config.yaml
horizontal_flip: true
conditioning: "class"
objective: "flow_matching"
cond_dropout: 0.2
logit_normal_time: false
norm: "groupnorm"
upsampling: "nearest_conv"
decay_fraction: 0.3
weight_decay: 0.02
Rows from block 7, named by matrix and row number. Rows with one number belong to one channel. Each number is 128 + 24 x the weight over its row's rms, rounded and kept within 0 to 255. All counts start at 0. Numbers have three digits each. After the name is the row's rms in percent of the matrix's.
# convs0: first 3x3 conv (model.mid.0.convs.0.weight, 256x256x3x3), inputs 144-159, a 3x3 kernel for each
# convs1: second 3x3 conv (model.mid.0.convs.1.weight, 256x256x3x3, transposed), outputs 144-159, a 3x3 kernel for each
convs0.156 102:159127148138123143188156160133109125129103130133133108164122151152117117149124108164086104145118111181125137108094123111111109135134153109119125137118151179160152175142138136135139189161120118084135098147104103131142117114128102126093162127118168126146143144143166148161108124144099109127137117137148140158127123113105109140137141115121131111109125134147117154113132149150148167112079106125138111140132149120114152117142128120126131
convs1.156 098:119101123106083105123115128131153140147109129136147135158136121142121101119100124116105069193149077169178079127139140143136131153142122103087092106102114130130169095094111086098121104107147114106093123100097121119113134137155138106151158164159089090104104106112112111115125111136122096119156106130093104121090097126124083097111100155114102119153141103102121143110104102118099107096118150125109132143131080108119142104082128128095097
convs0.157 062:166168148113158142099139120128144148158138148118101111113148121182187157138112165144168190131144166141177150126133122125130106133132124175144128108121110122098092082132089122129146122093115131137135152145136127146113108111124149134108098090062103115131139150153144150128184139140146154126116110130110137125132127131137142143122126085154161121127148108134143080125172129115123119112134119113161143130158116103128155121141141160162156
convs1.157 050:172136184138081128121105135179154175126114132158118152104148144141143152132163143146147159106129119113117160149151141154144148145154153105149134152172158115153134090116100116142124099131097120121140127111105124127140104159176136158153147162148066066076105114108096095093126163118159145111151167106092095092132125127113115091102070123174107131181136133158131145146098111146119129115104084137124123132132117138111133127098121129120123
convs0.158 080:132140135120143154100119115112133138175173140127095125118142124160147131145147138123162186145149147114127137129141112114132133146141105126108087101144130131092128067085071106157176141107136146146111137120120133134082111113105127135124093117069092106083125133126146165127168155131170159155083112109122107124123133114167166128102118087144143150135134106117119084105170150158140114118135125121149147145163121139110132122149165117126137
convs1.158 067:176149177105065111135114162173152169117118113131120166106126144140140162129172142163152144102131146126147178147139134143135147139153129123162139159172160124167153095134105142171124113145122145133138117105121117123143128158184171167142127134160076082079133148120108111096124129102166147101146166113093103108145118123135155105084090097170160142188151154133131125116100118162144111118099087149149139151171131120096123118104120156146128
convs0.159 061:138144147115149153094156148106119122151150146135106128125159121165164132160154168131157169129141165119162157124136121130142132140126122161113086129103103099095107106111087100116123087092116141138132150141118139144088121121112143133116090106081104121116123129127140142107156125113161155147117119132113134112133131126122127118128137114149152154135159138119151106129167134131135133125166142147177144142173127123135140133149157129153154
convs1.159 049:164115179111046103130093139184158179129112140159127171113132149152139136139157148138139147123150137101122171145145143145130140131143152105148125146175149108140118093128096119152114098145091129118146131108112137126135115165183146163162146161159074079065111129103098106097142170113135144100139175122105094108139122116130124101098070114155104141183138138150118135141091087145114126124099090152133105147136109134097126141086100150116126
convs0.160 120:083123123132107090139091127116117105108127104129129142086104122118131112118106159164140137115154083126130159087114094119130079094074069088128100132116104118138123130129129118127134113144175093103088116135113098088073091103083097129065129089157112150125158192131095146137096155089115100098097128113127147128153136106118113120137087069108122067105097110082114107120144100104124130096099060114116086078072108091094081102112109092124115
convs1.160 124:125139160092078145138122125167137133148100106113111135128129136126151167116178141128118117133097078110142101155154154160164159157159138100132140099174154144149108102110096108137119096130110122152199138144163167163129130175162163173164147162117104112105116092103111096106139150145131166127116141104131120113131116116121111108148159129181115209145117109148126123146106129152112135141161150177161146158151090158130150170126133159139153
convs0.161 107:122151129119093163092139134133140097120151136125118121112102090098129086094186104085157095129126133099144141126134090138143134143127162154155117097108144097102157158115112115093112111099078124127127105151131146158128168113125092119122103137134099107099077100098102109091162171113133136135136131145153129122131122100100106124172166119117122141116160136115147117159162144135145131121129127114138113113161123125110099157138123153146114
convs1.161 101:133097151126084123109077111172133165119129136170120145103147119146122125139135155097134146111195130115099158124124131141108130121125133096136109138141123059102103086139097120136102100135086122111122121115132112113122117127114116131126142171158092133107117134111112121102151174085139141093120169096111100118148129119119098088099092104137102101168143148106102137134103088133107120106086112125118093142124110146100119151105076125092091
convs0.162 089:127141167117127160101133147147135149156146148122126134078137126096128125120113135083170131127194164124203120119127104107112106136121134142145109097097117083094127170119067150114095127103098118130111120128108125129130110110105098124133116106123112133093111126114116128101162139124157109118127107129178140120128117095140104097110129110128121125123104124112156124120177134138171148101155125111146153137168148149142110133134114134162139
convs1.162 092:159110189128100162132094151171104148091097128123112158095123158135132154130141154130139131116142146106106176139129139137123150128139149141164100150150109094100086108148067140144073118134069139129156125104146120115147136124124121135136127149146096110074105123088099117092156159090146160093140176079089098110128116121120122104105105097108113114153140144120111134131105112127125133104103090109119108131139145137089110147096104137120125
convs0.163 105:115152151131124133111137137137149096149145121115130097096092095122119126110164189108163123145143144139161115119130099126133122129124165154106105107096138109095170156104090135101092117090135107123114105150136123160159138107108093110111098101134099114099109114132118134133151158097136133128125126149162138106124114090109115138156161139136138119125138157108131146145167150145162159105145130108162127121153120132126111137160111151152121
convs1.163 099:124097149102067119095078095199142154134113115155128152090128117136134127114132147100135128108163102112133162126127137137112134128125130087139119135154129079110075076124102115132105095141068110128134122115115119120118130155119113135123128160139103111088116130103119118100140170102146146097134182079097096101137121125106091077094097085138074111160133110117096130128097096121087104114098095121109094124107092153097119149088083121087094
convs0.164 084:102157142141142138116171144129128124145118119117116089122139140152138145152155183146158146143144148128133128136146150139145150153136161137129105097111119106081142112065086094080081070048080134137133141131137163159130139131126127134137132098116097079108104093102094089115139151128151144116163119131120114108109113104106106120149179141158143144128155157134139132139161140146161127124152133113141140152144100154125135168132112152150125
convs1.164 080:139111158109079137106083119194133164140105126148115173102126121152125140111137126106137152092136137102107189123139127136114131123134123094164118139173139079113075104148111146152131100145093130130137131112109118109111149162131138139119119131116097115100123150118115132113146177086162176102134176087104111098143132131140134111111077105113074101152108131129102121146096115145105131127103095130107092141115106154095091174109082154108106
convs0.165 126:065135117139122088066128092139162140140126121134175138116097127121145120131104111125200130101117086135178154121117105125133109092099117112163116100128092100140123144141128138134125115137163124110108106144124087123119126107105103127115136133140136166129147168135112157149132143091139129085108139115129134089161158111094115126123098088120132089129102136085129108131149115082126132120140111103149129111130127094121087126147107127116127
convs1.165 114:136142178121106153134124119187123131134105111089098138131151139144153146115142171106116149129136096091113146139166163159153158152152147133164139169175127152131068131139095131138092119141076117160185145134156136133118150170117151154120114126097123109102108090102106105111150172141148146099129153070122124125141113118131117112111143139157090146124138094140138171150102148147117172133147141155135133140144110151118140163111128147131135